Weights of a small image captioner: encoder arch efficientnet_v2, 9600 steps.
Rows from block 11 of the image encoder of a small image captioner, named by matrix and row number. Rows with one number belong to one channel. Each number is 50 + 12 x the weight over its row's rms, rounded and kept within 0 to 99. All counts start at 0.
After each channel's rows are labels from the 100 images, of 14848, where the channel reaches its highest value: "place" is the part of the image that holds the peak. Only what is clearly more common there than usual is listed. The data: larger renderings of crowded toy scenes.
# convs0: expand pointwise conv (encoder.blocks.11.convs.0.weight, 144x48x1x1), inputs 0-47
# convs1: depthwise 5x5 conv (encoder.blocks.11.convs.1.weight, 144x1x5x5), a 5x5 kernel
# convs2: project pointwise conv (encoder.blocks.11.convs.2.weight, 48x144x1x1, transposed), outputs 0-47

convs0.44:56 49 61 73 40 69 56 59 42 41 58 34 44 57 26 27 46 52 49 60 40 47 29 45 47 66 44 66 67 39 71 57 50 54 49 69 53 29 58 51 52 43 57 25 45 58 53 40
convs1.44:49 50 34 49 47 47 50 86 50 45 54 46 73 53 52 50 47 14 48 49 48 53 53 56 55
convs2.44:34 48 58 64 35 45 53 58 52 65 57 46 47 55 35 78 40 44 50 57 35 51 28 57 45 87 51 68 64 74 57 49 63 44 46 44 55 37 48 58 63 63 46 61 57 56 60 59
place: middle right; centre

convs0.123:29 48 41 54 44 67 41 43 53 37 44 57 53 40 59 64 52 45 42 63 70 81 58 33 24 62 47 45 57 67 48 45 41 46 76 64 44 45 57 51 61 37 47 57 37 56 72 50
convs1.123:53 42 38 48 53 46 52 94 47 50 51 56 67 60 51 58 37 36 43 52 49 56 34 50 38
convs2.123:53 43 25 57 51 53 59 62 47 57 56 64 48 33 56 40 39 52 39 48 57 68 47 55 62 72 32 40 55 42 28 52 44 43 17 53 39 51 44 68 65 73 42 46 52 67 35 54
place: middle left; middle right

convs0.33:55 49 44 67 49 62 54 50 23 59 67 46 74 49 68 39 60 49 51 60 64 36 38 25 48 50 39 51 29 24 49 45 58 47 52 72 37 38 53 57 54 59 44 50 42 51 57 27
convs1.33:46 48 47 42 54 41 58 92 53 49 54 53 40 62 47 53 52 17 45 59 45 50 53 57 49
convs2.33:52 43 33 65 40 40 53 66 23 46 55 55 62 41 66 69 54 58 48 41 50 42 43 50 58 46 55 54 13 66 46 52 60 46 71 50 43 44 55 32 46 56 53 48 46 63 29 72
place: middle right

convs0.129:37 43 34 68 23 47 40 49 36 44 49 52 28 56 63 32 51 52 69 54 48 46 44 41 44 51 36 61 56 74 64 35 53 50 29 44 39 59 39 74 57 48 55 60 70 49 55 62
convs1.129:51 50 25 45 51 50 40 15 45 56 51 52 68 65 50 53 52 49 52 59 53 44 24 40 53
convs2.129:58 61 33 65 44 72 50 79 38 56 41 53 39 60 60 63 50 39 53 47 70 32 47 40 60 47 56 68 65 35 69 76 53 50 55 42 48 65 59 47 32 49 50 50 50 46 70 49
place: middle left; centre

convs0.140:48 58 68 54 52 58 37 43 65 28 46 53 39 37 55 48 69 57 43 67 70 50 45 25 41 40 59 45 54 41 59 67 44 53 64 71 43 45 60 59 63 68 40 51 28 45 59 72
convs1.140:53 49 42 47 56 45 55 88 58 46 56 58 45 56 51 53 39 13 44 55 52 60 49 61 47
convs2.140:56 47 62 52 57 57 77 33 58 83 33 68 35 21 52 50 63 55 48 50 60 47 53 44 62 34 48 41 52 57 45 23 48 51 48 46 46 46 44 41 50 32 54 50 64 53 45 29
place: centre

convs0.21:62 46 31 58 79 49 50 46 54 49 45 35 41 50 67 48 34 67 35 59 53 57 62 39 56 50 59 41 49 41 48 55 61 46 54 71 61 55 49 13 34 55 56 34 48 62 26 44
convs1.21:51 51 62 47 49 49 52 24 54 49 46 53 01 50 47 49 47 34 50 49 53 47 55 48 53
convs2.21:59 53 34 52 60 47 52 55 46 33 65 27 40 45 67 49 25 31 57 58 56 63 60 40 44 46 48 39 58 43 45 61 64 33 48 19 58 54 50 63 62 44 51 74 64 58 66 56
place: middle right; middle left

convs0.40:58 75 62 49 53 73 45 28 48 84 52 62 32 60 45 54 46 62 58 51 55 42 44 55 24 55 48 40 46 37 47 36 44 40 34 76 42 50 43 59 45 38 62 45 57 57 44 43
convs1.40:55 51 52 44 59 43 52 32 48 40 50 81 35 82 52 42 56 37 63 46 51 48 38 39 46
convs2.40:60 54 66 43 33 39 46 35 51 42 78 51 46 62 65 53 51 70 72 64 47 45 35 36 60 51 75 63 60 41 52 53 30 45 43 51 39 38 47 25 47 57 46 63 39 41 39 45
place: top left; top centre

convs0.89:29 37 45 37 29 57 21 52 47 10 64 46 70 54 43 47 39 48 39 62 58 39 42 52 44 32 52 58 47 39 49 53 41 46 53 67 41 56 50 43 39 65 42 38 39 40 46 49
convs1.89:49 48 48 46 49 49 47 29 47 51 45 58 38 52 44 48 63 97 60 45 53 40 39 44 54
convs2.89:40 52 65 64 58 68 15 55 61 19 38 43 37 57 51 66 47 44 51 40 58 62 39 57 34 67 74 55 53 35 37 48 48 50 37 44 47 44 58 57 51 65 57 47 36 49 51 52
place: top left

convs0.29:40 47 56 47 48 23 56 72 54 48 49 52 42 42 50 55 65 44 39 26 45 63 68 62 42 54 62 60 38 21 29 63 62 44 39 54 50 64 51 51 46 38 72 56 34 66 38 53
convs1.29:49 55 57 55 50 50 49 35 58 47 47 41 14 18 55 54 49 24 47 53 50 48 46 50 49
convs2.29:53 50 42 51 57 61 44 69 45 49 52 50 46 36 52 42 54 46 28 43 54 65 53 63 56 52 39 63 35 74 29 38 60 38 65 31 58 69 50 60 64 60 39 58 81 60 66 59
place: bottom centre

convs0.106:50 33 51 42 51 33 56 66 63 29 51 44 44 32 52 38 65 55 68 40 45 39 70 59 57 57 61 50 67 69 34 68 59 61 56 55 55 51 32 60 47 36 27 48 66 55 69 44
convs1.106:45 50 64 48 47 54 49 13 52 48 54 41 26 41 46 55 44 18 45 50 47 53 53 54 47
convs2.106:46 41 60 55 56 49 45 45 60 57 34 45 57 54 54 69 67 65 55 45 58 71 42 48 49 58 58 54 65 37 63 22 40 64 54 72 52 38 54 33 48 56 61 30 29 38 23 44
place: bottom centre

convs0.90:46 71 47 62 59 69 57 73 33 48 47 54 74 58 57 38 37 27 56 35 29 51 50 62 44 44 48 46 63 52 23 46 35 58 37 69 56 57 69 41 58 48 48 50 42 47 44 59
convs1.90:49 40 51 39 48 55 39 30 37 55 43 63 68 55 47 46 53 87 53 45 58 52 29 39 48
convs2.90:31 36 55 44 31 74 54 35 73 46 63 51 42 53 36 26 45 38 58 69 79 32 55 49 54 51 45 37 39 49 55 62 66 46 48 46 34 42 64 36 50 46 48 44 54 52 60 60
place: top centre

convs0.99:37 34 50 39 48 43 54 53 53 58 70 66 41 40 50 53 20 48 72 57 51 58 58 76 33 59 45 47 27 56 57 57 47 56 48 62 53 58 18 47 54 54 49 36 64 34 55 53
convs1.99:37 42 63 33 43 28 50 72 43 40 28 55 58 53 24 46 38 43 53 42 58 50 54 38 53
convs2.99:47 64 46 52 21 29 42 44 29 42 56 45 35 51 45 67 49 55 51 67 57 52 35 66 59 47 74 52 69 63 55 69 43 48 52 55 37 42 56 48 31 73 52 49 37 45 45 32
place: bottom left; bottom right

convs0.101:44 57 50 34 32 62 36 51 55 54 58 55 31 54 58 56 33 61 58 51 58 57 42 47 29 74 71 40 54 56 40 31 24 28 53 63 50 49 57 68 46 34 50 55 57 35 40 63
convs1.101:62 50 45 52 50 44 55 80 51 45 44 58 91 56 47 49 42 37 38 55 45 42 56 52 57
convs2.101:43 61 59 56 49 42 57 39 32 20 61 38 47 55 50 65 47 42 28 45 42 50 32 57 40 43 68 61 55 72 35 38 62 43 58 57 39 70 60 63 42 50 60 65 63 40 66 63
place: bottom right; bottom left

convs0.38:64 40 58 36 57 77 75 39 28 40 68 32 59 65 56 63 54 49 42 58 62 35 43 56 38 45 26 42 42 37 40 56 46 54 65 64 50 32 62 61 59 57 39 49 42 53 54 43
convs1.38:51 45 51 45 56 45 55 89 57 43 53 52 61 55 49 56 45 13 43 56 45 50 55 56 48
convs2.38:35 28 54 38 69 24 25 37 24 59 57 39 53 62 51 40 43 51 52 46 59 37 48 63 62 46 56 39 43 70 33 47 57 51 42 56 65 40 46 32 50 56 67 44 51 64 41 43
place: centre

convs0.65:31 48 62 47 47 55 61 40 33 40 47 67 37 50 51 60 18 52 43 53 40 55 40 52 64 57 48 48 28 52 35 54 64 29 56 29 58 61 52 53 45 32 42 38 71 58 47 74
convs1.65:44 43 74 45 48 52 65 96 56 56 46 50 31 52 50 53 49 47 50 49 52 54 41 54 48
convs2.65:42 52 25 48 40 59 81 63 63 40 41 48 35 43 45 72 67 54 65 55 53 58 49 49 62 44 51 58 60 42 60 54 36 48 65 45 43 56 51 57 45 33 28 39 49 35 51 80
place: bottom left; bottom centre

convs0.77:64 45 68 51 36 64 53 62 76 33 48 44 41 61 50 50 60 26 50 43 42 41 61 53 50 70 34 50 40 34 47 56 39 50 57 25 44 37 56 64 69 60 59 73 64 44 55 53
convs1.77:48 61 67 49 56 50 41 07 42 57 56 61 60 52 53 49 25 49 41 57 53 44 58 52 51
convs2.77:39 57 26 52 72 57 36 48 34 33 57 50 41 40 48 52 26 30 46 73 59 60 47 48 62 43 35 55 58 44 58 56 66 21 47 43 45 60 45 60 61 51 66 58 57 46 67 57
place: bottom left

convs0.142:57 40 50 48 53 51 44 53 47 42 66 64 48 51 47 37 32 25 43 56 33 46 38 61 58 37 62 49 64 42 41 67 46 42 13 51 55 52 37 50 48 44 54 52 40 15 36 62
convs1.142:58 37 37 42 50 48 59 99 52 46 51 58 61 58 49 45 47 42 44 53 51 43 41 46 57
convs2.142:46 70 46 52 60 52 51 42 58 32 56 56 44 39 37 44 41 30 71 51 62 49 65 59 51 74 52 42 41 36 37 73 50 44 35 56 30 59 25 41 49 61 45 50 35 75 46 56
place: bottom left; bottom right

convs0.11:54 44 51 51 33 57 48 35 43 58 54 60 60 51 62 48 36 46 51 59 54 41 37 29 38 54 30 66 47 72 51 73 42 45 65 65 30 33 53 55 65 41 60 22 63 62 62 53
convs1.11:59 50 55 45 60 47 59 82 58 52 43 67 70 60 46 53 48 17 42 54 54 56 56 56 55
convs2.11:60 60 57 32 32 27 51 41 39 53 51 65 53 49 48 55 55 50 54 66 47 41 47 40 52 50 60 57 48 30 53 35 22 52 42 54 28 35 63 38 39 63 50 59 17 40 32 56
place: middle right; centre

convs0.115:48 56 41 49 66 39 52 47 36 64 57 41 51 50 56 50 48 80 59 63 47 67 54 66 56 43 68 37 67 53 47 49 68 57 43 86 59 58 41 52 42 53 32 39 29 60 38 40
convs1.115:43 50 41 37 50 50 70 50 66 49 50 43 67 63 53 50 57 81 56 49 48 53 17 49 54
convs2.115:52 54 32 51 60 47 37 46 49 39 65 37 47 51 57 55 33 20 44 53 62 53 61 53 57 44 35 48 60 48 48 61 64 44 40 16 47 54 55 73 68 58 55 70 62 60 67 64
place: middle right; middle left

convs0.58:37 48 44 50 60 44 28 49 62 50 48 71 30 42 44 52 36 43 61 59 14 56 38 44 34 47 46 56 48 68 37 51 51 35 39 28 55 56 37 33 50 40 55 37 51 74 44 56
convs1.58:55 47 75 45 51 49 69 95 59 50 48 47 43 49 53 53 52 36 46 52 52 52 42 50 49
convs2.58:41 38 52 63 55 45 26 60 29 44 46 39 42 54 76 46 46 54 51 32 80 50 51 67 27 53 48 31 44 46 46 45 53 34 49 44 49 52 56 44 57 47 51 45 36 17 47 61
place: bottom right; bottom centre

convs0.85:27 54 60 44 42 54 42 44 43 50 31 61 41 36 50 53 39 60 39 41 40 56 44 60 64 60 49 49 73 77 45 59 49 29 42 35 33 66 52 45 46 47 78 35 65 47 36 63
convs1.85:52 44 68 48 49 46 55 95 55 49 52 51 21 51 49 45 50 39 54 51 55 52 43 52 49
convs2.85:26 48 38 41 48 60 40 50 42 56 75 45 44 52 54 58 49 61 61 63 49 53 41 45 60 35 53 57 11 73 42 61 59 55 45 39 76 48 56 37 47 65 69 43 48 57 46 57
place: bottom left

convs0.69:60 68 49 33 51 47 31 35 31 50 60 57 27 25 43 51 46 38 51 36 41 65 51 53 64 67 46 59 46 68 47 63 60 28 42 46 41 63 68 37 40 51 53 67 57 45 49 36
convs1.69:52 44 66 40 44 44 68 97 61 46 50 59 33 54 51 46 48 47 47 50 48 47 45 51 48
convs2.69:57 25 42 58 46 48 42 60 65 53 28 58 50 69 52 65 37 35 53 63 40 61 50 50 53 48 50 38 38 76 48 56 55 41 56 63 49 45 86 39 51 50 35 69 54 53 61 34
place: bottom right; bottom centre

convs0.10:58 66 35 43 75 52 50 66 54 34 44 33 56 37 79 54 55 76 54 59 46 60 54 42 60 49 61 34 63 50 44 47 64 51 56 67 69 58 46 29 52 56 37 39 48 52 31 50
convs1.10:56 45 58 56 48 44 44 40 59 53 46 57 54 41 48 53 33 73 49 53 55 41 12 26 50
convs2.10:50 56 26 47 59 37 56 37 48 58 55 43 55 49 63 57 41 23 50 61 64 35 42 33 43 40 51 43 71 25 67 60 43 55 32 26 47 44 58 54 50 58 68 70 53 49 52 61
place: middle left

convs0.79:78 53 36 54 45 52 50 51 54 77 56 40 65 66 33 55 30 40 21 57 47 49 44 62 48 64 55 52 57 46 47 71 54 35 52 42 32 44 64 57 49 50 47 59 42 74 39 39
convs1.79:48 39 55 41 51 50 44 41 57 44 50 59 50 40 42 43 48 99 56 52 38 56 43 46 38
convs2.79:54 38 45 38 60 46 47 67 37 61 42 52 39 51 60 72 39 40 65 54 47 67 59 60 40 30 40 42 52 54 20 54 56 38 45 45 51 68 61 60 31 42 45 48 63 22 69 47
place: top left

convs0.95:54 60 40 64 35 40 55 45 56 60 53 66 30 30 55 44 30 45 70 50 32 78 52 56 51 48 36 63 28 68 43 47 53 46 47 39 51 62 45 40 30 46 49 52 63 39 37 70
convs1.95:45 45 67 41 51 49 63 97 57 49 47 52 25 51 49 50 48 46 46 48 50 52 54 53 48
convs2.95:64 32 58 27 50 29 62 46 35 56 44 39 51 64 45 54 45 45 26 34 52 32 24 39 42 59 28 30 58 56 48 42 50 27 56 48 51 53 41 44 37 51 37 49 47 58 46 65
place: bottom left; bottom right

convs0.93:44 42 40 52 52 40 71 70 43 46 60 49 46 71 47 58 38 46 68 53 39 55 75 41 52 48 38 64 11 36 41 37 51 53 52 47 49 48 32 54 42 36 41 58 44 70 48 65
convs1.93:47 58 62 60 46 49 47 23 53 45 50 39 24 30 54 52 53 18 45 60 44 56 56 54 50
convs2.93:40 49 43 57 44 62 28 50 38 54 55 42 44 63 49 55 44 46 68 61 39 52 64 36 49 42 66 56 14 63 31 62 37 54 35 50 54 50 64 42 69 65 69 52 52 63 53 30
place: bottom centre

convs0.136:64 59 39 47 36 63 44 35 32 69 55 66 39 52 50 38 25 55 48 57 37 33 54 48 52 50 45 56 55 67 58 70 41 45 58 48 20 27 38 50 61 52 42 40 69 53 65 49
convs1.136:56 61 42 42 57 52 36 49 29 49 50 35 86 60 51 45 41 65 62 48 53 39 40 44 35
convs2.136:52 56 22 58 54 23 56 44 51 48 54 32 30 37 55 47 18 28 59 58 51 52 53 42 49 52 51 38 59 47 49 49 57 32 37 28 49 57 46 64 57 43 55 71 56 58 68 59
place: top left; top right

convs0.114:63 47 63 46 61 44 43 79 56 53 46 45 69 52 51 59 72 57 38 47 30 72 62 54 47 53 68 55 43 36 28 74 70 44 26 68 57 54 44 49 55 42 49 47 46 46 51 51
convs1.114:45 43 62 70 51 44 64 83 65 59 55 47 41 44 53 55 63 74 67 51 52 39 54 51 44
convs2.114:25 42 58 62 41 67 46 76 50 56 29 51 53 48 44 41 60 84 43 41 53 38 51 63 38 66 46 51 46 49 41 51 51 53 51 72 63 60 34 40 28 45 55 35 56 42 50 40
place: centre

convs0.3:48 48 67 56 35 64 53 35 35 71 66 75 44 52 47 54 61 57 49 55 39 50 58 61 38 42 45 39 35 45 22 58 40 54 49 64 35 44 33 69 54 43 72 49 65 65 54 41
convs1.3:52 54 52 58 43 53 35 60 50 50 57 07 53 61 66 59 34 50 55 50 48 58 64 63 45
convs2.3:55 47 70 55 38 49 63 12 57 51 57 36 61 56 44 49 45 56 56 51 32 45 61 37 62 46 65 45 51 49 67 31 37 53 31 70 52 35 39 43 50 51 44 42 24 49 32 44
place: middle right; top centre

convs0.121:61 59 59 37 42 38 38 53 35 46 51 47 21 35 46 18 41 46 50 58 39 51 57 50 67 54 36 35 50 53 41 62 61 30 35 47 39 53 47 58 32 31 61 68 66 49 54 53
convs1.121:44 48 81 44 55 44 62 92 53 51 49 52 35 52 52 51 52 39 54 46 57 52 39 50 53
convs2.121:73 29 40 50 53 41 55 35 61 50 59 73 59 61 59 11 39 53 49 53 45 64 42 60 53 51 37 70 51 52 51 66 38 44 50 47 70 54 54 59 29 34 55 59 40 42 52 52
place: bottom left; bottom right

convs0.5:36 50 59 55 45 77 79 52 51 35 59 79 54 57 42 73 51 40 43 61 36 42 39 51 48 56 26 41 41 34 63 48 70 50 65 39 49 46 54 59 48 51 40 44 63 58 47 55
convs1.5:56 44 38 49 57 58 45 49 45 46 53 30 50 26 57 49 27 71 28 47 62 38 64 45 63
convs2.5:40 50 44 52 46 59 63 41 57 48 45 35 17 36 56 66 49 46 55 52 56 63 64 40 43 35 25 62 48 41 36 45 27 41 61 48 45 53 41 62 37 53 38 47 59 21 38 64
place: top centre

convs0.56:61 11 28 48 43 41 67 64 71 51 46 35 56 51 49 38 45 57 54 28 68 45 65 65 50 48 42 31 53 42 29 60 61 59 63 51 44 57 40 47 57 60 42 45 48 57 46 43
convs1.56:51 54 51 55 48 50 36 12 33 55 47 32 54 31 54 52 36 35 29 47 53 46 50 55 50
convs2.56:43 14 43 46 58 63 42 55 52 34 30 35 56 51 60 60 49 44 50 44 55 67 43 52 53 56 63 30 59 62 50 42 69 52 58 57 51 50 60 32 34 30 75 56 39 40 33 47
place: bottom centre

convs0.109:61 47 37 56 52 56 51 47 38 56 73 27 56 75 36 63 59 49 58 51 55 57 38 29 40 34 47 53 60 42 77 53 40 56 66 76 35 45 38 36 55 52 65 61 45 54 59 53
convs1.109:54 48 40 47 52 43 57 91 55 41 51 57 53 62 55 52 54 14 52 47 51 49 53 55 56
convs2.109:25 38 34 43 55 59 59 54 46 44 75 38 53 64 25 42 58 61 58 50 50 61 42 33 54 43 47 50 66 48 75 51 50 51 43 46 43 49 84 65 48 56 33 31 46 43 50 40
place: middle right; middle left

convs0.105:56 55 56 59 74 58 57 49 52 68 70 65 46 56 49 63 35 65 53 49 52 48 41 43 60 55 47 64 55 37 56 44 47 66 49 67 49 39 66 35 65 81 59 28 67 44 71 56
convs1.105:56 48 59 51 49 51 63 89 59 49 45 62 20 64 47 48 57 52 60 44 41 50 60 48 45
convs2.105:42 56 51 57 61 56 56 62 46 47 70 56 36 51 35 45 49 44 32 24 49 53 39 51 38 41 65 74 52 69 52 52 55 51 53 51 56 65 46 71 41 35 38 86 44 40 40 40
place: middle left; middle right

convs0.112:37 44 40 34 50 41 34 56 82 27 44 56 42 40 43 56 58 49 42 51 19 39 52 52 48 52 50 57 52 61 41 48 47 48 37 51 64 60 62 37 61 41 50 37 43 79 32 65
convs1.112:51 53 55 51 49 51 43 19 48 53 53 24 40 22 52 51 40 25 38 54 51 55 49 55 48
convs2.112:55 61 45 30 43 48 67 36 69 61 42 62 57 36 35 45 52 39 51 54 16 41 48 39 63 50 51 60 40 45 57 51 53 59 68 57 50 51 31 64 33 55 48 54 67 72 70 40
place: bottom centre

convs0.110:52 40 53 40 69 39 63 45 58 52 61 46 36 39 40 45 26 51 67 42 53 38 50 64 55 34 64 64 43 41 58 59 42 41 17 50 47 45 38 64 53 56 59 71 76 40 37 59
convs1.110:42 46 58 43 53 53 67 97 62 44 56 46 32 56 47 52 51 39 49 51 56 48 40 49 54
convs2.110:63 42 47 53 31 37 72 43 46 59 41 58 58 57 51 67 44 50 51 53 55 72 46 59 41 69 52 20 54 59 37 61 55 42 33 56 47 65 50 55 66 65 56 59 77 61 45 69
place: bottom centre; bottom right

convs0.18:60 36 44 54 46 45 44 39 36 48 45 68 35 60 49 40 22 35 59 69 44 65 48 67 42 59 59 41 60 53 44 73 40 27 41 28 57 60 40 30 50 36 51 60 64 46 45 43
convs1.18:51 52 69 47 52 51 66 99 59 51 49 47 35 47 51 54 48 38 46 47 48 53 48 50 50
convs2.18:63 73 53 44 73 55 59 57 51 42 59 51 32 14 46 48 53 37 41 35 52 36 54 46 47 51 65 50 26 53 43 78 62 59 60 50 35 47 44 32 49 42 42 51 38 57 53 39
place: bottom centre; bottom left

convs0.35:60 62 54 49 38 66 35 24 42 59 37 67 33 47 34 32 42 47 44 54 39 50 60 52 42 56 49 38 45 38 58 49 42 53 56 13 43 42 40 57 48 53 60 74 70 48 64 51
convs1.35:54 55 55 50 53 43 54 59 59 44 53 53 00 42 53 43 43 58 46 40 51 51 62 51 47
convs2.35:53 50 74 46 42 60 43 34 45 53 52 64 47 47 43 38 68 72 58 42 40 49 43 58 54 53 59 53 48 57 49 53 31 66 71 78 44 57 39 27 48 47 32 27 31 39 41 38
place: middle right

convs0.96:45 21 34 40 55 31 56 53 44 54 51 27 58 43 54 60 57 66 33 43 54 56 74 68 51 47 71 69 37 39 47 67 60 60 59 63 49 70 45 51 42 45 50 46 47 59 39 33
convs1.96:39 51 48 50 40 44 44 22 44 46 61 66 55 68 58 57 49 15 44 57 45 54 66 50 50
convs2.96:60 45 59 54 53 48 54 68 56 28 44 14 57 48 46 26 61 43 48 39 43 65 65 47 54 54 36 71 31 63 55 39 67 70 48 38 58 37 56 50 56 34 40 57 50 55 38 50
place: top centre

convs0.55:45 47 78 56 38 52 55 55 64 37 76 36 68 52 64 52 43 50 40 45 70 68 44 53 70 60 37 58 57 46 56 48 30 49 56 57 48 50 29 45 61 34 45 44 28 43 35 38
convs1.55:44 49 48 47 54 51 42 31 49 47 43 59 31 53 47 42 66 94 61 46 49 43 42 43 48
convs2.55:53 41 31 39 46 40 58 58 38 46 16 48 33 46 32 61 52 47 68 54 42 34 42 50 63 33 56 53 36 54 47 35 71 46 64 42 48 57 31 50 53 21 54 44 50 61 55 40
place: top centre; top right

convs0.63:67 52 29 60 52 50 32 50 38 48 58 40 46 39 56 47 07 62 57 56 54 43 44 40 61 50 49 29 67 80 55 36 53 44 61 58 49 46 48 41 47 55 37 40 49 49 32 45
convs1.63:45 46 45 36 45 44 58 51 48 57 52 47 37 99 55 51 43 48 56 41 44 48 61 37 41
convs2.63:58 50 29 51 59 37 49 62 45 45 54 30 44 40 57 55 20 29 58 58 64 61 46 47 37 43 55 50 52 51 67 68 62 29 51 41 55 68 45 71 51 36 56 57 76 53 63 56
place: top left; bottom right

convs0.107:44 42 61 45 67 60 41 27 29 62 43 68 49 47 58 53 65 45 60 57 66 46 36 34 38 38 41 68 52 37 64 21 40 48 43 56 28 48 56 49 54 49 34 41 43 32 60 47
convs1.107:56 63 81 56 42 53 71 66 61 51 52 43 39 48 56 67 44 43 56 57 42 38 37 38 33
convs2.107:39 48 56 45 56 71 32 37 31 48 57 55 42 50 75 41 55 52 32 68 56 54 23 32 44 54 66 53 45 41 75 51 41 51 60 45 47 65 59 55 51 42 64 61 67 40 69 49
place: bottom centre

convs0.0:42 38 60 51 29 64 44 39 44 75 40 56 52 59 53 38 47 26 47 53 58 33 23 48 42 47 38 65 46 61 62 55 17 53 44 49 29 53 59 48 43 59 42 48 59 54 65 65
convs1.0:59 58 54 65 59 50 34 43 44 52 52 49 88 56 47 52 45 19 47 47 47 58 39 61 51
convs2.0:51 56 52 49 35 36 36 45 37 48 50 68 36 72 48 61 54 56 54 70 66 29 52 49 40 49 64 33 39 43 40 57 22 40 46 21 43 65 54 50 46 67 45 68 54 41 60 56
place: middle left

convs0.39:36 39 70 51 22 61 70 66 44 36 40 43 53 65 48 62 41 57 42 54 47 45 50 46 51 56 22 48 49 39 63 57 44 45 48 64 52 50 42 55 32 58 29 37 29 34 29 56
convs1.39:53 49 41 52 52 48 43 19 44 47 45 60 28 56 51 42 61 86 63 44 49 45 41 43 54
convs2.39:50 63 35 49 61 63 70 44 61 45 74 43 53 41 48 50 59 59 50 33 65 61 40 29 59 34 36 55 34 33 57 58 38 46 43 44 51 48 52 57 22 62 33 43 48 65 38 72
place: top centre; top left

convs0.43:54 48 45 40 72 60 55 46 49 54 45 50 62 48 58 50 43 76 49 63 51 62 59 66 38 63 38 63 71 46 51 54 48 35 43 41 53 47 63 33 35 59 91 66 51 39 34 54
convs1.43:42 51 72 47 48 42 55 32 64 51 54 68 20 54 52 47 62 70 72 48 49 42 56 44 48
convs2.43:59 42 44 42 56 40 46 43 51 60 57 50 53 57 46 39 57 40 56 52 44 47 64 77 56 66 77 60 84 40 52 48 42 49 60 50 52 41 47 56 52 37 12 42 48 27 51 52
place: middle left

convs0.41:52 43 50 48 57 67 32 47 68 55 70 52 23 33 30 40 25 45 44 50 55 57 50 57 51 72 60 40 48 28 59 37 58 37 44 46 35 42 50 41 42 55 62 62 63 33 42 58
convs1.41:49 48 38 45 42 51 56 98 58 49 54 56 53 52 52 46 52 23 50 49 54 42 39 49 48
convs2.41:48 67 48 53 62 62 47 52 26 50 21 52 58 64 68 51 56 55 59 55 36 71 37 34 52 31 55 69 37 34 45 26 50 34 63 69 57 50 48 44 52 39 38 58 54 52 57 51
place: bottom left; bottom right